config = dict(
    color_jitter=0.4,
    norm='batchnorm',
    channel_attention='se',
    widths=[64, 112, 192],
    downsampling='stride',
    projector_hidden=1024,
    projector_out=512,
    optimizer='normuon',
    epochs=75.1,
    lr_schedule='step',
    weight_decay=0.1,
    adamw_weight_decay_other_params=0.05,
)
Rows from block 4 of a small self-supervised image encoder, named by matrix and row number. Each number is 500 + 40 x the weight over its row's rms, rounded and kept within 0 to 999. All counts start at 0. Numbers have three digits each. After the name is the row's rms in percent of the matrix's.
After each channel's rows are labels from the 100 images, of 14848, where the channel reaches its highest value: "strongest on" is what is common among them. Only what is clearly more common there than usual is listed. The data: analogue clock faces.
# conv: 3x3 conv (model.blocks.4.conv.weight, 112x112x3x3, each kernel summed), inputs 0-111

conv.11 084:448431543488507460493520467524488533476396431469515491499467514539519505473417490413536484439488481494557532560402510547524421511487503531505534541453494451444513494430467531472461500444458500490465464461547508478433467477495496493514472483466560491480508481425562506563448510522438559515539463523519480496488438426460524493412541514517
strongest on: hour 10; minute hand past 8; minutes: 40 to 44

conv.39 079:435473477495397516490454459459443539483535559437505516466456479453501460485406521516454425517499426478450514475451503575455552515452476491512489519520428490551435478517492448511510488443472450497475530521509417509465515516528464611496504523520501451497432479574529525474485491535498489591542498446501441446471530515539490496537523462516
strongest on: hour 8; minute hand past 3; minutes: 15 to 19; hour 7

conv.72 095:459482478494418473436495370385484554538480462516454538471438552469518429503496533521505461506501421470507534538426482518547479495482488452547459519516525506451484461496527470443472456475484521504537486512491478512559507478566516471511518497525525415480506489504499463485505503495542504572525486439539450449512468451511407453408436506488
strongest on: hour 8; minute hand past 8; minutes: 40 to 44; hour 3

conv.65 097:440481503411469515447591540493537517505534435481514468515520442470485477511487486537418459411496529549429531491430543441531484489541475475509548477532536479555484468396499499526538518543501431476552578467492482497521459443525438533496502532441487535562484533466494510531473551561423528457511474469491500512543571495478477510497523557448
strongest on: minute hand past 5; minutes: 25 to 29; minute hand past 6; minutes: 30 to 34

conv.35 098:474503524462520438449463487484470523528450479430506498474519465478472559455469503520396570464498589481498535536482503472461472502478435515477442500441472535511418490427530449462500497442529547510504467601454443447517487464520405537450497434478524501519523499451454530512470459586528449432480512474492555504510540501461480523492443459478
strongest on: four ticks; hour 10; hour 9

conv.66 105:478466443557498561462528548485539498469564507485498475498528494542530493433522506559492502438469483358519547502487434494544480553484492468481483506542530468550448549537436497465521505511432438453482449443533570509462513513436451485478579442468525522459512453425490480489506485523552481471507458489514524467450478398514488484570557518506
strongest on: numerals

conv.27 096:468586543560517483519483474409497485435480561549534499471480540542463515546519457500528513478531469492468558458511509545463484504433482451478421452446521494475419476490463498458524447512495409440522463468429458496544493548470485532501489444553520547437435534521475458503558554507556585576539461468553525507482465471520506535501481494536
strongest on: minute hand past 8; minutes: 40 to 44; hour 9; minute hand past 3

conv.87 098:599451531524496493484476503447511488495480540496531526463508510554586525522482476529477466465446482506518573494465498473466464500550593433595436446469485503486529542497536515528483529515445514542493449467512580466601471510495458465454463543522525476447493479486508451533501494447468454503488461441480432556485548530574528452534516430428
strongest on: minute hand past 8; minutes: 40 to 44; hour 4; minute hand past 9

conv.104 097:463572516498601485560503507493492461433413428435523509467480469507493491518511472448524488455535491514545506440446449397451460478473496471502517500488497536493526535496473519513492464466527552504519508457459473480460516481466453452483492492517519487490439483521461505541491494635539477624504458523502449515505489455522500552514574461598
strongest on: minute hand past 8; minutes: 40 to 44; minute hand past 2; minutes: 10 to 14

conv.93 099:462518426566532470557393491388483451492478493510473511455523487440514468548549438491445483528516591463492509461491485459482505482467482513504459477475529461591441423458579407475547520428490446470549479491518511513486473533471513510468443523506486500503450521527570523450503445472514500488511504507507500475456518430477541522453429494478
strongest on: minute hand past 4; minutes: 20 to 24; minute hand past 7; minutes: 35 to 39

conv.74 094:515469538489418428524457475501467490491523497529514498517508477490548404498509512581485463456528525519446516536484471538472433464553508493570459443520532419495455464450490434551483582509443469473447554475445503554518523448544474508557507512456527521508544451520531473482429568492478447427513508534498430537491594511500494507458442489548
strongest on: four ticks; dark face; hour 4

conv.79 114:506510498518500458465560526474487505523481437465586464513504448409544468393441502535545452498507534506439464423523453463493474490536454448466537519496521472489439544494536422471467459523501494544470469531432509516471482441473488466441488504548506415517589561444454459508476496473506493523485504519468556530529534573443583516497453485483
strongest on: four ticks

conv.12 103:543455552490473492510476537500475485510556455457545510473453454450533576627514508463511501498505464510511523502577499530498488519480511454473440455421528402463482527442585565523504571498492511530531525485455523529523474461511525489451476470464502542532467541541500468461523496583442504446571510472525566541463434562498542526462563525501
strongest on: four ticks

conv.37 106:504510531491531497456615500452476513510494544527490514522514471505518572594516558473514442407456540461495477545559468501550497490530511485485524434496522521560544628554487473422472525559504493473519515482486513488505489455471485493435494503552454465513545469464512540458578519591483455503464524558488514472540560490552521482512411516503
strongest on: minute hand past 5; minutes: 25 to 29

conv.15 095:511533453455555514463496469558452463479523498439434457447491463529462461488506500496474557510485454488531521470516458435502495479392442455420498452455425472516452481474450530514476450467504548476469512445514471496395498465442461527494513551502494457460532492479449460487556431468547453465465488430519503496501487493479432578490458544420
strongest on: numerals; minute hand past 3; minutes: 15 to 19

conv.31 113:542501522517522502484530510531508497452409439514506469491553458470440555510480512468443564536524512497570508456499509524543521486457480503485439507491462456556490524476502520482451510571458558524497427567492466494471467479455481425452474454447492544551454504496498576463534497476400411557518534468507533446435440554507451533440522426493
strongest on: minute hand past 3; minutes: 15 to 19; hour 6

conv.56 094:464504417505548473479449448548438478499397470470462506481523509431500484492487535507453500502491496476489476490497420479453579538521547473472537535477480498473558418499395513509498503463467470530520489510505587490510547478414543474518507516488516529544420509536519553480555447560565572438512457484519447490474485456433535435469509463502
strongest on: minute hand past 11; minutes: 55 to 59; hour 7

conv.8 097:513528556470521489569505576422531521465540446478492471527468474542498455575581454495542510489510471443435478528526487394544484553494474510482512465487554491479466544478483475524457575536545482522503499498477489475419462449505436464452487521508551527474456528550471549431572541433486481463516494512556533549525479430587530490448508522474
strongest on: hour 9

conv.48 092:540465421570502515487542512462439408521437438526513470498513456567508537508512580516535488470477467534480551492609509572470448520493534469533493470496476456514544405488510528490486516460492422518514464513504464534456433509466487534541474479486383518503523482529529457478442527492507480518486483590564450547438493502456531478462479516520
strongest on: four ticks; minute hand past 7; minutes: 35 to 39

conv.107 082:518529530528525505481519456436504486454501425438489503506549519563482455512482510420555516499422509524450476495520443456446483506472486516479421566492497509550554434532547429516488487449473494476520487459511475529483402528546472491434538474487469480467446569513498509544493532412550534531543434516533463500537441394490507549439547471487
strongest on: minute hand past 3; minutes: 15 to 19; hour 7; hour 5

conv.89 108:454491454552533508552452457478551498544510545444480582488472440455536545464447527530507573515484465541424467465428585445487467489444456440404482467514455483492483546491515522533549575536514510502467519434480497487577503478483472517475483450469523471479478585494518491489506443451500456509511452516468515525523505503452519462410438433498
strongest on: hour 9; minute hand past 4; minutes: 20 to 24; minute hand past 9

conv.51 093:486487543489511535506507489452477466475520537499473513457473506531446473366549385594536477485500477415477473461531470486464496480489440508492489452547533460549472553487511497444474534594525501449476495482493502469499476497480490478503588457534474513552535515435469470493462502477470466519502554494541505418463526453582456507596441525479
strongest on: numerals

conv.7 096:513438474478488499476547534488384510521479432467466448493466420503529447428552570521475447582527454521514498520429492565524492555450482496505474439423499490538447469401584500449541530461425484500494514507506583511463513493563472481469498569483562526504422514496503517468498524485511495434538531525512477494502506521457496533476507479480
strongest on: hour 10; minute hand past 2; minutes: 10 to 14; hour 1

conv.33 081:463522529484478497507441471528485491446451477407450483439431480494514495489467434428489508524437477456527411463502523532487525552526490477450510468430484458472530444467533529531477500457447546469483476471520549546423492471530431503468504574516553496535509467523454472515453433441540507557492555497518487480507418502440471476411564514433
strongest on: hour 8; minute hand past 12; minutes: 0 to 4; minute hand past 1

conv.19 102:498554463542468528496456532417416481438563462499487478528536497550497479565546545469479473478537582485623488527491503530563565484522544511590483499532477504530484513578467482515487425483503537502521495564580477470496493493568490492567514513437517497512516524466477529509500478527476452500497510519402465454417575501528520509509485523556
strongest on: minute hand past 5; minutes: 25 to 29; hour 7; minute hand past 6

conv.105 089:499476411588569472511494515451573504532464423493514479460456499486442531432434461456509489475530548469576575406422546489526558508490503509470498515490541466494505522497503469444501472415417507462559552491543488565504465543523498462465482435564526418509524521483491448493473519507514444524498488490515491486500440481487519496450488564526
strongest on: hour 10; hour 3; minute hand past 7; minutes: 35 to 39

conv.75 104:508456455462477519430578531421461408502445526516468509478532438510503478508504499431468395524491485477552496496508474561500487486504468596551461467506527424475563461460530448583560487480505510543468467447482450484470449504536537483507474486501413451491459489471534464477482564533442553452467478497493478508483513487472479498530437541423
strongest on: numerals; minute hand past 2; minutes: 10 to 14; hour 10

conv.82 096:515520455519508491502508452495518464472504509451419485519453514398474537523433436500504549493483491528498482596433463475480490435433522519449425506422481498495537435552543523443477482481487428480450498484532452544456478472490507449492496472478493443458458508532485539515458432503464469459436469476429414512495452438505445469421479533476
strongest on: hour 8; minute hand past 2; minutes: 10 to 14

conv.5 109:534413520528494511505494575422487489461482482476409504495480484502482459506483545475527497509425522518454439433432502524524455564470471463506472389474490448493542559471512456538526502491485543474484486459405479494412454494565484444471540541478526480467450540477548527492451527464465497502472468545464456483445511492467564510436508507409
strongest on: hour 8; minute hand past 1; minutes: 5 to 9

conv.88 104:467554442564462476514503458504528522483517492481505494488446512495465504548530475434484507523499395503517578601536537540469503471440491499420423482473464519459499491545524472439474435468466532471530522451572552545548468467533447521508504451485573520462490465450445449490493455431493493519551459442507449473430515492474477454531462463430
strongest on: minute hand past 3; minutes: 15 to 19; hour 7; hour 8

conv.97 102:488508490466505472489506489386463471440513557455474500462521472558501438559560459501491491551507477512437498552483470535475518504486464463492434538519479430463583451463581407474518488497472478486494530412467426501451515475504517505467588520487468519497511490496565451512505483474519504543521432452471503469452543438463558513570451490425
strongest on: numerals; hour 9

conv.70 102:523542499494566461497472476495508547496549527533548465534411486465526540522413428510515514471458502507534443447535541555535498474448539500515464437506457478535476472472483461457428506470507468464474589423485518558436440451476474409516551535455506469473497453522549537444489469464501392503485481530531472548501547440490504435461476503478
strongest on: hour 8; minute hand past 1; minutes: 5 to 9; minute hand past 12

conv.100 092:535489530520471499449388477490489457555450461568510494429528484468435458532439581538489561492555489447564448442427500483499551458452479429554498491524499519508506446494477492468536455387433547456485523569465528440540480530509494481513515520495519468482446515555522482481496478462510449492472475464462498473427515507433473473459504490457
strongest on: ticks

conv.53 087:574422498521526510453476517457443518503450534494505486492514456539545474548456561526457560512497589503490575472497505516472488482391461504456443411506466449548419477385462567469506530490474477502412507461477505499489553520457491497462487474488490499444536478518523500468515476523494481489543507464472505491433523501489556486401476462432
strongest on: minute hand past 11; minutes: 55 to 59; minute hand past 1; minutes: 5 to 9

conv.77 090:484510572508605453531480521466481487478499451490487546538454470529491513529471555515514452521516472533528613461443474405412505485488499415506480539451461519453513506418493507498477513516459562539510458416540586461495512506500475515507508488522459513491460554515454485442468400450513459533465471550496505509469480440464442461516527505457
strongest on: minute hand past 8; minutes: 40 to 44; hour 3; hour 4

conv.98 105:492433499430538537455452544595437572563484492522477536569526497521513538453435475526482506456510520517451478532506595575465476507508517474534557516455395557507533398493502520494546521471539521472507420454528479502500474510494485493518504538503508530539475490476568556527466492461457439471493543547503519519550439428473491498517521539438
strongest on: ticks; hour 7; hour 1

conv.4 089:464481500521553490499455473475502544468503491470548498514507490540470601539592485513522510392520471446534488392519435485516499468479447397485470492495455490464496489495575436524410580519511506506449465451479561526498478449534511448456555500414534515462448468470466526529479453509483508495483481503535511494521500423493520459556535540467
strongest on: four ticks; minute hand past 10; minutes: 50 to 54; hour 7

conv.24 106:497420482446400491492473506443473466537449491488449455560473450464496523517432439447439468449515453499463425520479578504439529473549486503501473449492486491527491489476470487551569512471589506507465460476405435522488502518548472535462515480476449552530455455560485527470405475521483453477522500467446504482490510495494507475581523543452
strongest on: minute hand past 8; minutes: 40 to 44

conv.69 101:462455553560389517580532493469481474532484504468542521514471501536444474580479456456514409468544413482482457446529536528478510474501496457494468434477440495510439456436455516493523584477504422468520492481487535489541494492458458490470537517541557499549495481502545517492499513494530448528480480470423499512413553411483501478484502447440
strongest on: minute hand past 11; minutes: 55 to 59; minute hand past 12; minutes: 0 to 4

conv.106 103:502549492545536468517484501498496453458529544519474535494479493489483496441525453529511491551514478400522541500476453484487525514483484446420505500458530486554510494505452408470506485509467490526436452377463554504438527529518507438486616506481516534505519581490475424549452478458558521481514539473525450468446490566572525518582544502465
strongest on: numerals; minute hand past 3; minutes: 15 to 19

conv.54 085:583527455479416562513481500576468483446527503448470455500489500555438466474524500504512468496478455500455513385526422527543426510496474426564456472493489551465399511486441476497501555554567437473451578470507481478467498547545527474523477476454482472507529504551483498472461503423442495570466516515479495486490511530448521527504539523508
strongest on: hour 8; minute hand past 12; minutes: 0 to 4

conv.40 093:463477514564473462496420536433536455424521487517467511476503446507485513452454494476533504468465464501485478446513512519498457540429486487497503452478479473545499556528413470506504447518472477540450466413545484536385481520540433555471488510489504483500469487541491558472448470334453492555494439546487523479506524473479486482543490518463
strongest on: minute hand past 11; minutes: 55 to 59; hour 3; hour 4